Weights of a small contrastive audio-text model: text encoder width 128, text encoder activation swiglu.
Rows from block 4 of the audio encoder of a small contrastive audio-text model, named by matrix and row number. Rows with one number belong to one neuron. Each number is 128 + 32 x the weight over its row's rms, rounded and kept within 0 to 255. All counts start at 0. Numbers have three digits each.
After each neuron's rows are labels from the 100 clips, of 14848, where the neuron reaches its highest value: "top examples" is what is common among them. Only what is clearly more common there than usual is listed. The data: struck, bounced, scraped and rolled objects made by modal synthesis.
# fc1: MLP up (encoder.blocks.4.mlp.fc1.weight, 960x160), inputs 0-79
# fc2: MLP down (encoder.blocks.4.mlp.fc2.weight, 160x960, transposed), outputs 0-79

fc1.341:132131163039161114076138097173162106103142193109143122125091077137102161218107150145110131128089114167097077123176097139147133167155079119163131122136110145150088139089087094164086184132128120135155097119112178152160151152136078119079110163
fc2.341:096113159159188159188168142125178138145134100128169149074159059148082159106157083131107144143121138116115177071128148063136135152112083184110104118152095156130135143115095107148104109064144162088163150070124093159138150149142166138126186175
top examples: rolling; text has "noise"

fc1.563:117130098128203153105118140122158123070128146138176187101077133099155169154154132124110107083142151164120192112119112152187103115021165147141079169171170147119111133152083139147131110153118149087133110120105055100134172170125180164191125092
fc2.563:135177119072095151143129148111152074112091133105150134100185078167130122163191148141139142139132122190124147128120135141084077133095135078144075093089149112068161100159112139159110138163147113119127147207092166155101150109114158187158113163
top examples: small; white noise

fc1.215:106129167090135175126134135112121176094129101123123103115115116124116108201100082129163110054094151103116105168119087092151095093113141102156110185156196146072102098160113146165091122186114141079092103149116087109167171156205111149161080084
fc2.215:137129161136142178097057090087132161188164158143115144172155090145149185151123116161128161166163172167135148094079155067101095077105126078148133097122113116128091117177135167119085094117181166079114101129115161095076201148127136126116158137
top examples: white noise; one hit

fc1.441:084114157098132137072137134145111161084133134164113122051108125143062128165141108134110191059087108153108149145137077136092126137063162122152149090170160119097133096165148090150099121145150125077100147123140100136111154159223166134163080129
fc2.441:110177098142132104121142161154150140159182091170101128126110134122130162170127107121126085138144127114157163156074138130074141141119136141085096139124162149125126138184084154125090059134140129089096083075092146142131188169151148108112091089
top examples: thin (high-pass); white noise; pink noise

fc1.285:148102095174104098146153100111140140107130104146176126146151134099100139088117127130080182143077105080157112102211155165125113131134132173118092161166158104093113130087133063178102116178127082145163163139117110180146155094126208059110086128
fc2.285:127151104140171121111109120204169134116104135149149117088185135124096158089090099134090076110171143094103131149082143171127138136137117085197087122118102152086138144094140138159147184062173156177138128169110131074150173081124109167130123158
top examples: scraping

fc1.741:128104075123167148128127176159162165118125091141178189136086102120167068090111125156089124116071117079103149162114140178172057189095091151117108177174176125094117172177059121095166137128110101106146148122115146151154186182130111139146109057
fc2.741:091121151157102166176150093050157119066157141130160171097081118157152125105140101083141156175070144100142141162181163103164164089124127103139068133142164119118101126119170113167124144078150079121167150178167141156140141115133131140159088136
top examples: small; clamped rod

fc1.615:117075082116190115122136178084159164111128148157177141157112079101089084132101109138138115124150137054049122105201061108155084181091091180106194119114137122128079147090125146158153114140103063159110171115187069162103139132156135095126158079
fc2.615:112112155171158145108088187153160197191155069098138100140126097135159165133160114127089099124170156116128069099101193161075168133140170110103088096074068147142192145169132152126128137094110138121122153124144131067097159078139168126151116157
top examples: striker: hard; small; steel-like damping

fc1.366:105138096102166134068170153068110173170112106123154160102079100148137121128109069164107151110096110155167120187166146101157065137150143187095090151130141152047125166098119147147128127164172128151158101131111109171100204147112114118128133081
fc2.366:163134120101035101127121094125162092106091107168089168137145135135187110121137131085136104143101134117118103176181115146134155158146093091166154077123108194078120139073066155123131175099142162175173137091115122143141092124087145130068099087
top examples: rubber-like damping; round plate

fc1.659:193147124111095153144147153155169206088081100077096128160133129070108157117109142157169089105143148121177086180122099126119109090081138161144125183094108123073096133087151102131164110122139173133101161124156144114139094175124126147169105112
fc2.659:179114083163069102113136107097069083103091115088096146139114096098107152150138160120169107165125139120129180082170134085117110138163119131201093117182174165070097149125078102182106158110152096165116167158106110161148159162127074083083071109
top examples: mains hum

fc1.232:191164178144217155090152188121101173122157122127130120100093122129084112118155088118157106107121161098142189193138155153132109146089125176162121156138153144065132113174125100088095106185151090109138118055138068114081166149172148180147159075
fc2.232:101164164115095150092077079134104121123151077122154141070136157169101126086092194152104084150167156117096070141181181108143076109173160137138142108162107084105133156108168127114152156092132114114089077161134141161178125145156109080154141142
top examples: clamped rod; hard striker

fc1.685:119162174092186171086093153076138120142089125135119162122099157138154103167139092179128146090112104186099111190124173107187113179145147176124156096122114135088084108158079090110122130131156161085127132132130136114163146117134179162185079101
fc2.685:110097121199087131124081112112134115160170137094098126094112146087161181180133202152174083148088139168127105132103166129121148113168165150103110088090090168087153082116123127073146130139171118128104076108103121096094128124143150043149146100
top examples: white noise; rubber-like damping

fc1.634:151137170091092096075121117134129110140089080101176165180109049085144173152115118107108137143105168139154034170173120120123105134081159185143150152105112154111123170169103128131127063123196175145153197071155103140107142173121191111125104103
fc2.634:159101133086181143160145119168074162151155161093155100100156181134158089116137078166145101100207179124114104077095186113166114147102128139169094123132176148169144145092151108114161106121094118118132142107089093112151109143161125122160149075
top examples: mains hum

fc1.136:121119146095127140097087091123161137132069159123121094164177060116098087110106169118060146143123091147109159151136138169036156213170131067094103150112172118127100133099084157180170101099075076136148167111163076142111140162112156154121128175
fc2.136:086102093122187088153158136126076103122109153108162138116131175142135112161139080107126158126149098158106173084102058097130098109117128085166104162169102092172163131181155152099103096143143097066099076156131131173160099128177148152147118085
top examples: striker: soft; rolling; rubber-like damping

fc1.69:149154112127119160081171093130135146122101187084118127075150106116144093184184060171078125103074123079090128143144095151106082181120177117131124118178147091134149138144160132107100094137101065098158129166140073081191173147138147137126143128
fc2.69:131116121095088077128163120090182124098100106150128120156083163115196150138109125150116064155083117141099136141179105125090116155138163154094140170147116197107124145121136131177142098082136119100076125125140095101154096136160110072125162080
top examples: plastic-like damping; rubber-like damping

fc1.99:104104100064161121072171082068168178106086171061138108103139121120144111160133064194087118111126175132162099144172085141171099155143159149102132181202141127057128149133175131167078130161153139088115095115138077153160117123110110089123160150
fc2.99:151105123184072121170103161119173053110108139142133085119119133135114162087127102144118101144072118162203153131153188161107088160136104137108157121117173159120134093099129156155141165143081159163104155136159095100114119131080119089100083131
top examples: plastic-like damping; one hit

fc1.168:186126109170076062114115099118158148115178161108103169132095104142130117175087094152123115159128153092067120135165119171042132150082103094096134122073097091156106108094105088121104134110126078118160118126105161068112165167137140171171135186
fc2.168:122083130097202107136149154177145138120099162169126100170140065093096157151135153131091167142144138112128153133128140077187097180162089109144090149173178053153069099101125109145129181097098152092135132120178085173171178156098151137061141139
top examples: striker: hard; rubber-like damping; scraping

fc1.560:178152131111160112142149185084152220173099106119141120110131128130086095066155119136098160111093064091064083149143158128099092133131144185152110172151141140103189092170103123138156123152129132082141079133093147159156080133152200117141076125
fc2.560:132131135164170150032095169142141090053112172124109114106174129100139110130156075156123163130175147151130124141089132196142157151114173078095138067108166124136104147092188141102155146159164114173093140162105148159128137129108099077169130099
top examples: scraping; white noise; clipping

fc1.739:076086177142158100123113196122135169147131167092149141035097090108104126135148087146114154106091077188155140172109133155079144105072097113120158153143101097152102096172105082129145152157137154104132139102130108120140160145201149152178094151
fc2.739:176115157154116143162104156105169165143128121130141170111145168155131183105133162103178145128164113092160096093123129099183082166179165064132074145096071112076121109149133113125154151114120107112075058130101092124156108129107110073079119149
top examples: small; rubber-like damping; white noise

fc1.77:180112161114129066083144118081160131171131139099166126114182082134081124117137182116123120121161120117102067175143195138057118113098159237111136119129111092099166143095113083129130102151153117096082201126167131126114136138130166180143105090
fc2.77:111152150142191079109167084120092071110078155141109166108105119087191139105141128151103131105125116151124129130111165092158133128056116133108130105142119156134190122164127161077145141116148158137108174139089130170169105143157131158079107103
top examples: large; mains hum

fc1.625:102090167081137129117211123113168175107124159144097139059098114147087128213111121083152109160087101157110123119116156108124120119117166137094102088127177124100065125160106101145114160150139083106101110145124172127199156094206131084102110155
fc2.625:112186182155205103126126094073131122185155146142123132115124122062154194169152136099097124106137180076148171087140086102125187076144144148080103153109072120100126075114091154152108094120121144158080154086114115139072150145150116114160185125
top examples: thin (high-pass); pink noise; white noise

fc1.559:121155120162086129149113161106120133132081166109160093144113099161124172146162101116151165076088101112096077135161124125092087124149110184136138172189123167078160129152162156134120149223141094151098117118106152134153189121116117151142172147
fc2.559:173104088122127085141105115102170166108093119119071161127102152167103094172105145112135147189103177168112163092124157109156093100085083184110169114108113148111107160105161171161144181121093081115165100118148153080118096075098177090089130154
top examples: bar

fc1.447:095129102119096162092196098096176130131155106164172102093125129144103122176153115147135132140076149148148069171129084103164127179146160133135116125171179163082122115121144118210148130122144080126187145123156097165188155130126156110122058135
fc2.447:113128126089114068172141159105183146084096107127186115117129106100139109148101154120135101136160103132088117149117148126130105156167117101200155106118096183124102162098163153113156075088082086133140098110151178113099176113149085179110132113
top examples: hard striker; rubber-like damping

fc1.111:196129129128123095077149093076127104144125146153132154154123118141076150156096110130094188153152070117096121128128107151125112151086135132047092151106117087115147124107144128127104139141065100146103161177126113103153228117116140164145098129
fc2.111:118114137148154142114158109178173148127143196065084105102160094103139142179142078099109165104119141078100098111127141140137143153120083111130135113137099037096082094095067147142086168099116156106187129105061127100090129135129073145103130211
top examples: rolling

fc1.638:067094132125142141077195127168134151079150100116154177117154079174108098156172128129101170101064076108152088180132145137138083126117126186106098155134123165117120136177125135176146119163173135084127138142098061122152134184167158068123060090
fc2.638:137109090126143088160140156138164166144079183155161129131137074109100113176133125113103145191114093139171088146125073080138141158149172072078183125150073135152095185142123088097119143078134138187158108170123146154181152140145107100113085133
top examples: rubber-like damping

fc1.195:138155072101118160088113193093129148155083105118100153128103072174163111160106112170127107105119155091172130173196141150087118103098154153113115100166180122077116175126152153141179156195207118135131104139137102181162133135140176183102150055
fc2.195:146182106136069065102088130100077101140104143158178199134138126126158113128160160092160175155143115140138174165159156152082130133141101110119173075161105141150191115117148190125107168143137105159078097124148103184169119117131163106096110088
top examples: hard striker; round plate

fc1.461:135173140132131149083142138095087089164168083174128201097101106174130097146148155119142126111073118058107106185146092112130115115087145146126119114147171133142149140142056146172123164117169096112186102144107145061149172191128193155177032109
fc2.461:140103123135070063093092163129097081096098128114123139144124107113163129146112103144119168178156089164207080077111074121064100115070153099129139097158121112127210083168169149114147160070105112156135075084114094195136079087123090144129127123
top examples: bar

fc1.262:091124172090179158050181153108154153112130137139083165084107159158085111179147092101123115082115102177139102111134106161167134124096163189148140136112156117104151092118130169131117156120185113123096156167126119072135126153203176126091093127
fc2.262:144126110155145172184118071167096115130105060097105084145120162158136146142128161183156103204173159139168132085166149101083177104173136125092126171088088098116158135082172144104122107152136171163071082118087147080098168107143151134140093144
top examples: thin (high-pass); white noise; pink noise

fc1.330:070131116047145110121102138131091169155158144114146128121106068126134168148148079143085147067123166182076074149123120162103119151131147104119084143156122104105118164115135113140088132171126117100122163120102193150152157149184157137068128183
fc2.330:150138152112158170168157166124131150190119177147132139083201081155140172150132137115156160087185108107118052085156150094179105118117060213156163179170133107089103089086101163124091142169106109064146146036141089141130168098163136124079141175
top examples: white noise

fc1.334:080091185121188163132163162150124182162130136128139145075077080095094116171161120160092150098089101142166090161097142135118042126108092132114140124177085086070120078186146122178124106170153147082100156122134127103120164133199147127122068081
fc2.334:113111077111153161111103123134142188154128108121098076075161070104156174124130090091117153194170147095172099100148077097096146119169117142087159159131073129074106108169137128103096081170168167132109101123097143166135155165086159081132153184
top examples: rubber-like damping; repeated hits

fc1.435:110152122079166124112099162075140146149121138097150186106108135151098101081177129179106117107108097071080130150121129132151075154125123099119153117152187094128149154138060164132126126135138107107101124080132134074112131162143199092189062108
fc2.435:067181092109144151152113122107094069088087103148092127123137135101150096091155095172129134110179108190142125146171120164136175137109144070138124092163122081100156138092057147075177120166188135131175127168146117134193082138094093099139137118
top examples: rubber-like damping; clamped rod

fc1.640:147114108102152124080183092143180179135061160085101117145192095144095099083163120160113119148106129126147073117164208169096099113092133218060118111106164128059156138109124099148147122129151155137163179093150107131144117122132137130085135117
fc2.640:170085122088038152135110102063119088145080160169129116095141095096103141117125099158192175080176144169178097114115071157114150111114139083148143140109098166102151138139117100130080144130067175186171177134122161152142122076085160106138138120
top examples: rumble; mains hum

fc1.604:090121153069106126151143135167124106105128147161143153165121098164121105121123171105104167181186126144117122154112127150139106160105121098132113155174097097048127164123110102139092110116179095177129146172105130085104115135174086135164171120
fc2.604:123147076169150097090141171104147149082149095121149097097149133179132072120142118137118115137143092182192106137091125196098079128102152092106182149107099145167143119140115136129187130140110112178066161120107116139149065163108103086188169148
top examples: small; plastic-like damping

fc1.231:119138163150155108099116105155136142070087149095140142163105126095102107105142153138131201121150165104148180083162144183134116150140159135134106107138089156068160147185072129153098094137176086142110196096124106140150137166228092121178136106
fc2.231:107110152178060083127128143144130112097103125103157167123124130144115122120136132128157168114115112173200070172105125124058097129079146091147163118128095133150167160134131116108149082089077094159120146139088139167125102118108103150102132122
top examples: plastic-like damping

fc1.412:112102176099128116076127126088184176130101156109161154171142123123152098136174115164152105053156078091144041207190125130129085102165145194122145126116105147040162191156153108162102089163102137132149124149098079167109095116107186160112148147
fc2.412:168168138071075148162124048175168171133113128170077090161128122163153175171175141106136123131099127099100203097161155129179135129158089141147118080180094127143166141162156120157142154151088139163127083081130144097102183157109170067077140159
top examples: rumble; mains hum

fc1.286:063094132056153106109142132082173162138161174100138121165086092146152181138124118149104159089122163148154035188164136141103115131151102133136095138130167136038090171110114148206093093132141126115129131115149143152135158124105157131133134123
fc2.286:117110169052081163127100072099118190092088131123170131104162184098178138160163144153128141137126098075087108147140093098162157167126059151173090105092077161132118098152166092092114130132082184144176089075148114143166115111171194126051098147
top examples: rubber-like damping; round plate

fc1.454:154151161111115102059163081116111142110078133156097176165174130075102165114176098216152146097052104115175089126148111113086164166117191148043116123134180162071173136101146078141141123143138156186142189087129146171107134173100186124158169133
fc2.454:076172085180166177155111111189154140144156148102147082153118190118152108123134145161101144110168085121104185132157121193087156124066100128134071157181135177165133106180167137060080157084092153110181109143125135088105181115141128146083174181
top examples: mains hum

fc1.471:049096077074119130104155120082134144078131170122147157095140085076096122159122079066117125123119105184089099125151074158099159126113125099101163078162180162143157160159145108174120143120167099123137108109099181106139153175169156129129071130
fc2.471:122104108119121155156102079145089135161108187097127150140118137064155139130168147116160141114181138096093165132161071080129123160201050184118118168151100085103131096119111079172086133165149154081154145149087110113085125110172111090096083112
top examples: striker: soft; repeated hits

fc1.98:150132068126092078117161146085173127120150142117145118111123133144078139122092092160089180126159105066118085148197155195116164195104118082105118121120118155104096231066125082131165089172140090118177185140175089166134190144128152178108134138
fc2.98:166189182134099133128105109124097130183103181068148086083156148044078127180126130091141098183164186126155165143094095118124180109180126120092115142136108145150132116181161143133123159155104107104137138112121104089119120141103169093158073167
top examples: hard striker; scraping; shape: string

fc1.16:177174170096130157121167122091194138149092097132086142126122088147088142107114103156137146122097114144119096186123139110100117093148090129112094141130150161034149119095078140165093130143134156166113171125092170151146096143128186096119146103
fc2.16:172179091120145154124096114108123134117121113146140092165158106122131186124127128102136140114157107060084136087105164111148148068085073157167153164109115169144159106124143164101162147087118132159132148111090122155114120091100122212146151183
top examples: rumble

fc1.151:156157111101160119086195153134194147090153098136170092109062124176090092138108121158127085076137128101075106177144079165207145132062141110169120087073155162101127112080095154171156103176111139092068141116118097159111130121157119129128090097
fc2.151:054173106105146124113141075088103134127113141126127154101145147122097141113155140126163064103122076097182101114157162120136131144156090104149134175092097083106136141159104154165146099183170139075106164055093135083183088155108139097136117186
top examples: white noise

fc1.340:192168138181128126122092187092129094146116114154170186065101078109106132114154125184146160131085101083117057118148143150078138131124113111123149116087151109090125118138130124094132104126134129147106125117189147088110175130107239137156135105
fc2.340:133121131127154142083108138153146143110107164181139121128114096115129104156100131097171173079108157130137095140080121095129081125093065143089173151135090096110134144086160116102139112095073105072164164085144115196114200038137062160135143123
top examples: steel-like damping

fc1.185:095089128170106151125190156080154090115123084171167137143076138093112093145135067144106181102104132091142121073148082168178084168145082136096133105176129164098110111131122112087100143123120095147126170167144071140106160136179145127177117116
fc2.185:144089143145109097090118161122139096073165160115146125179166115123109095108164152105139149102163077146101134152141177142087153136093156148141161151117121081162174159119125074069164112141124127152152184144135166154144110076097169102095109183
top examples: clamped rod; small

fc1.678:134154125138111137079091125121126137074073130139098189149161073157142114110169143188113116106101182132120072181171056101091078113087182177091150119115169171095163136131135078110100121126140160093144180149077168145179074098166159161165114151
fc2.678:188143126116105109158140089086163158150117168133076081178111110160164179148108105188108099063152129142141157094113148100124153094080073174163109119132137099143139125096122166120179150177142109159140136138114083123104109089134161161070128071
top examples: rumble

fc1.259:142147092139161113167157085099159148166129079137190191141117105114062176165095151138137185076126137148103160148167080116110083148074085145154101103114109155058118098132132082133160078143077163103088151155112066093110100125152105198132113156
fc2.259:148118169120174096133147121062113123205178167141097182132152149134146089109136101157167088106074121111192159109148165079124100146084151150137157099103082193175154086162060177194132082148153176089086182127163153151125085161131093112084120088
top examples: white noise; steel-like damping

fc1.359:123161123114183135100127163152134170106158119092172114071104104176112164164167119159137145136106119094089110157122176116117095129056101102127118119184123139086090176141118165188109186168150122101173109167093159106166173134160146185086047120
fc2.359:088062143118045092066136114079126118112140187107159178129124079153084095117160163133106159168075089144118127148150186151057119101126116139105125147095104110104167103093150142105172117059118128125139111148147164109161138089154141138102081155
top examples: bar; ring

fc1.153:149145170074168140114127149115151126093138144127148145064083095120123112085106096128138157090041153091116141148163112115160135104111105121132140123131175168026092185185123129158103137183100100071165101121126089149109132152168173169120143107
fc2.153:123169117103154153128138169078122148130146113134095097090129130197120156133169118127075105192116130074145132160172167085097159103152146091132156141125159089190159097163142180113129118143151137079144146136144114094149138181126093182111144181
top examples: hard striker; clamped rod

fc1.90:083122106168191108155157164126164134124106109116127113125162129159114092163127016103108141099166158114094116081156151107152057150105160180141137143132158137069101139176154075113121111199126126093159152125143049169114178130194150127098137093
fc2.90:171084113118120131142071139145114129167109095088118107147053084179116125123126132083149148090138134166158144152118096150069102170092094127138183109115138123141179122116143142087119099146043127140171161124091119150089096109097102151109133156
top examples: bar; white noise

fc1.523:172132098144165117159107165114116105143141090114180175145053072192150153117141116095103115111112122070154116120127093144170095152084102166131100175181151141138130168190119182172164098127180140116097147135130128161179120155150130069152081058
fc2.523:133089124095139156116106138149137174086176101092133129169115149171206091146096137153090103134086185111118126152176146077144152159109146078104117117116081102125100102112145078111135095107167109179158102144140097136102178115062168078172224123
top examples: small; repeated hits

fc1.576:046140130118162115165133133113127172109099118113202175082142063155094062140147064110159134046161151150112127144114140154126068173126101134133126130193100149062148175117090096131174101155204078161087168089183144151068141152136132165157137090
fc2.576:110197111116106132084108176124142181154165102158161056144098096138111117120176146158116112159126171112109133158116109093099154123158085099181108093145111112093073096133132136127138100094084091122113135133091171094093041157156120113175133140
top examples: closed tube

fc1.296:103079081147143120107120149104162125100190172150169164105127171110109148195155134107132150125086086151117162174106077132057113165088159155104104101116101138164144105136130094182148119181155153103102074088135151063107193095186115138096113124
fc2.296:069155127108183173156112189128068080131168159135079102133084151115148129163166117153177090082157125144158192077062108158083115154098077105160103179112079131117120136095114099166089086137099157128105066073162157101105093105120125102119065059
top examples: thin (high-pass); white noise; pink noise

fc1.30:152111132102137156138173121154170171132163139146146118143083132133071101161146089115111135045098071146110150146126064160193103160069174155129141104092092164134130098141155154108140128132087152131077113171111174101094142146194135129144152093
fc2.30:116112147128116106097129124092030094148182115148110113074175151083108129124138120140163083140195145120220194060119122109128146095145086102158102148182084082137118091094155165141103109142146140100106106103118160135202081166171110140106074131
top examples: white noise

fc1.520:134134116115135149090120114137169113151092089111130138138132102113160100105168142150149176111118166145131078130192085167168119125108090197104191116132108095123167204085074129135178105160166118150102143068170106182114115172123168174150148101
fc2.520:135093173153174106127092154173080131156084103093117147166165113095182158164101118175158109088175172168110128091139138093148118114123111085066166114176118169179176106115150135075064096137129092180097126108152062158166164097108075125125164154
top examples: large

fc1.295:162147158125099152056126108112186091098094089121121156129129055158150157124189156128082195116062143105127058135149108181104131121084147215111175092136108088101178145113069147139142120115170130171101135077133110131169125196160133143133155140
fc2.295:117135168077136158165107094134083109084122106088139092153085157117196154176103147172132137104186139115087179121134139133090089138136150092155135180181129131137187174135120145075096088131140128194098170184121083167136096134131092105143158125
top examples: striker: soft; large; clipping; text has "clipped"

fc1.61:168106135138134128136157154111101154149162116099148146153084101160147165165113090127071135123108129094140154119175100165099087200135097144130162142145168106137054172156144159083125130148107128102070103125121138148139162141096128163106153079
fc2.61:175113148176135111152055110095120175094130110113162121094094102184162125105142143103115082136101168180159106119131150112178140100188089131088097160122186126173192137153167101135099145064112133154169127120168150189104116139060121145122176111
top examples: steel-like damping; clamped rod

fc1.367:098153115119168193115148120144077183158089168099133100084180080162144152168122053164129174091098104134103153141156122109080062172102113167079092123186123081121188185169148163204134141172127144070131168103122150087141131178152139138131142163
fc2.367:086118110115146110130152115186184187124128175156112128132152142091127129126150192085122093094157173105176100082121041078086151160123116116138154121151130111160153159145105069149141140097105165168083081089131135119116183135156116081072134077
top examples: striker: soft; small; rubber-like damping

fc1.632:174167112107206171132180131175095148107099138138105108123119135172089133158172095112146154123116125117075113138148129121161122124107116154070090174191125104078102148125111110180084177181128152087156140132123094133175159132141099187102149088
fc2.632:124063105086110117089122157150178159089127167155157120113171110173090075122127086109120119138140168113161070076166118089135153104139083110140122158119144125115110164136151106108145128112083183126114151160123184187155122094150161169134092097
top examples: bar

fc1.181:126125132178217147126116182128129121086105148138166124129097172103087129159162087112078118111115086121086174124140144138152121146099162169110140121149215077137082080172164130135160103126125087099179137092138132146129129181161196137184090167
fc2.181:097171112116128108071125098123073129074105105119149085171084119151170106103166153127168188069136131157083098113132142162115084065139182122103150094174122116156148118115117104097106102147167131150093107151103131087144069109135106205135107112
top examples: closed tube

fc1.767:140084101113118141094189133142188138134096143095170112153122087143130141121188075143125139119094111154130016120113110112117069144123151147114111069137158082099086195119137087097177153108163096105148166086173109128156172123128108132084109129
fc2.767:118143152078106168149113165147090122141090202122085181138137175149187192137126143149175113085155150165114097171119159100097159171121123129095122118174152174059099150143104117069136110167097099133168139135164148103118103121199159077072155075
top examples: large; ring

fc1.386:166095139089134135080099104140162117125162163145079174138118113157138092150146152148099142066182121166131101142136145114155159101159159136182136099118152174156094122097067110161176090160172098106116160146107108185160128128147178112084108124
fc2.386:112125106090124129188124129144075076148087108177072136131130168102152084198109105159184101080161127086105085160161083087176161179123144157145101150114084124119201096130099185133156130161140141103074121083153149074153170133101110113110146126
top examples: hard striker; plastic-like damping

fc1.766:131174102102059129098126169113177089150146166141106119062115087204082123113099108160153133071149116095079144150153158138127111178165134141147160156111088113088123109159151147115081123175164079144103104136155129100127154116096164102139142133
fc2.766:123158126168170092091069091098130154112121176109054164140131132085174133087162108138096098190127139199126139144168092113127121150100132106139185156108140165154171095143148114072106110156168115105062085102154161116147134127153092067088176105
top examples: rubber-like damping; plastic-like damping

fc1.617:205173101111090094067100139119169068129135152140144127148172157144094129109126149176139144105085168095085073163114157103149093128194132074109148143160106083077152110102127088094155088129114121105159134201142154138093105104108158134107123116
fc2.617:116114121094168139178101079176159184164110154097128079176067149159124071081135078099188093149144139135106117105139117165175168129158196141168175176156116118132113112150116118118195183139066151143181109136116149128126101156130094125098179113
top examples: scraping; rolling; rumble

fc1.240:136096139168050098168190089038176136176135156111162155112101131135092130123094102130138136119180101086089067143105147088127052088107082096098150144144175140075134114105129132145146130098117096146095114085106133122121162171154115206152125138
fc2.240:105190115129124127109051149170096134168093153202128178171124130186127072137102164138136144169086186135110115133176142177151167103099173138105142147080121107188087129139147206129113125171089164138161143121161097122170138152078156099135074092
top examples: hard striker; round plate

fc1.196:122088084123150124082145165155167188197112145123092173088098103104065154151128111157119111118145099088063069160139125101122147134080072159109116171145178120135123134121151119143173167129121141126132113140141128107120177141127237124109044117
fc2.196:134099099184086078095101157094156084109139101155132173116134161162098114142131161166112160124183152142169103164153162159119135172104161073151182104093120170185171104130110100145184113133120150176133157177108169128120161138114137172157130138
top examples: clamped rod; reverberation; text has "reverberant"

fc1.63:119120137128074091110173135087154170132128134147114144099093097147119124096165105145128161075163098115159080163139148120180161091099144114106138157083150099081131139137095139156106127151190157128156156124100178155097136088092167103193156151
fc2.63:136130110097137140154079135090157083063115085151144135167062111087123125096137106165152090096076108081107098081138092104150180146082122101179167121106142140173105124181123083118172154128121092150160118137116110173140122097110092176086125174
top examples: scraping

fc1.456:077162147116146094137155153118121140115133135085144165138090059183117143154116135145111090135180100124090109172141152140178055173158121114117121089124151127055139139156122142138126096127160086147090178090116154132107138202125158177200114174
fc2.456:106128135140166143097128167150099172151147131161153099148173132139108163146136105162116115096065095123160105155091066165173053157079117128161147130148123152115065136113124144101159109119179097126112176143116160087098126078073085145160104096
top examples: closed tube

fc1.88:137117068127100090169167107143194100161124163130136167140093052151088136106131142087130142137114154090124064143163118208071103211152082122112169086136112150138163220089087102156170168093151050109175129117143137120134189166113108182136149181
fc2.88:163135103087192169094086123127154131124081115101151110096157111150110076113167142165144085174196147164172131096120157138122130140124165106132103150159088144146172087157207125117113099187089127111113115133133140105118146117125116082158099142
top examples: hard striker; round plate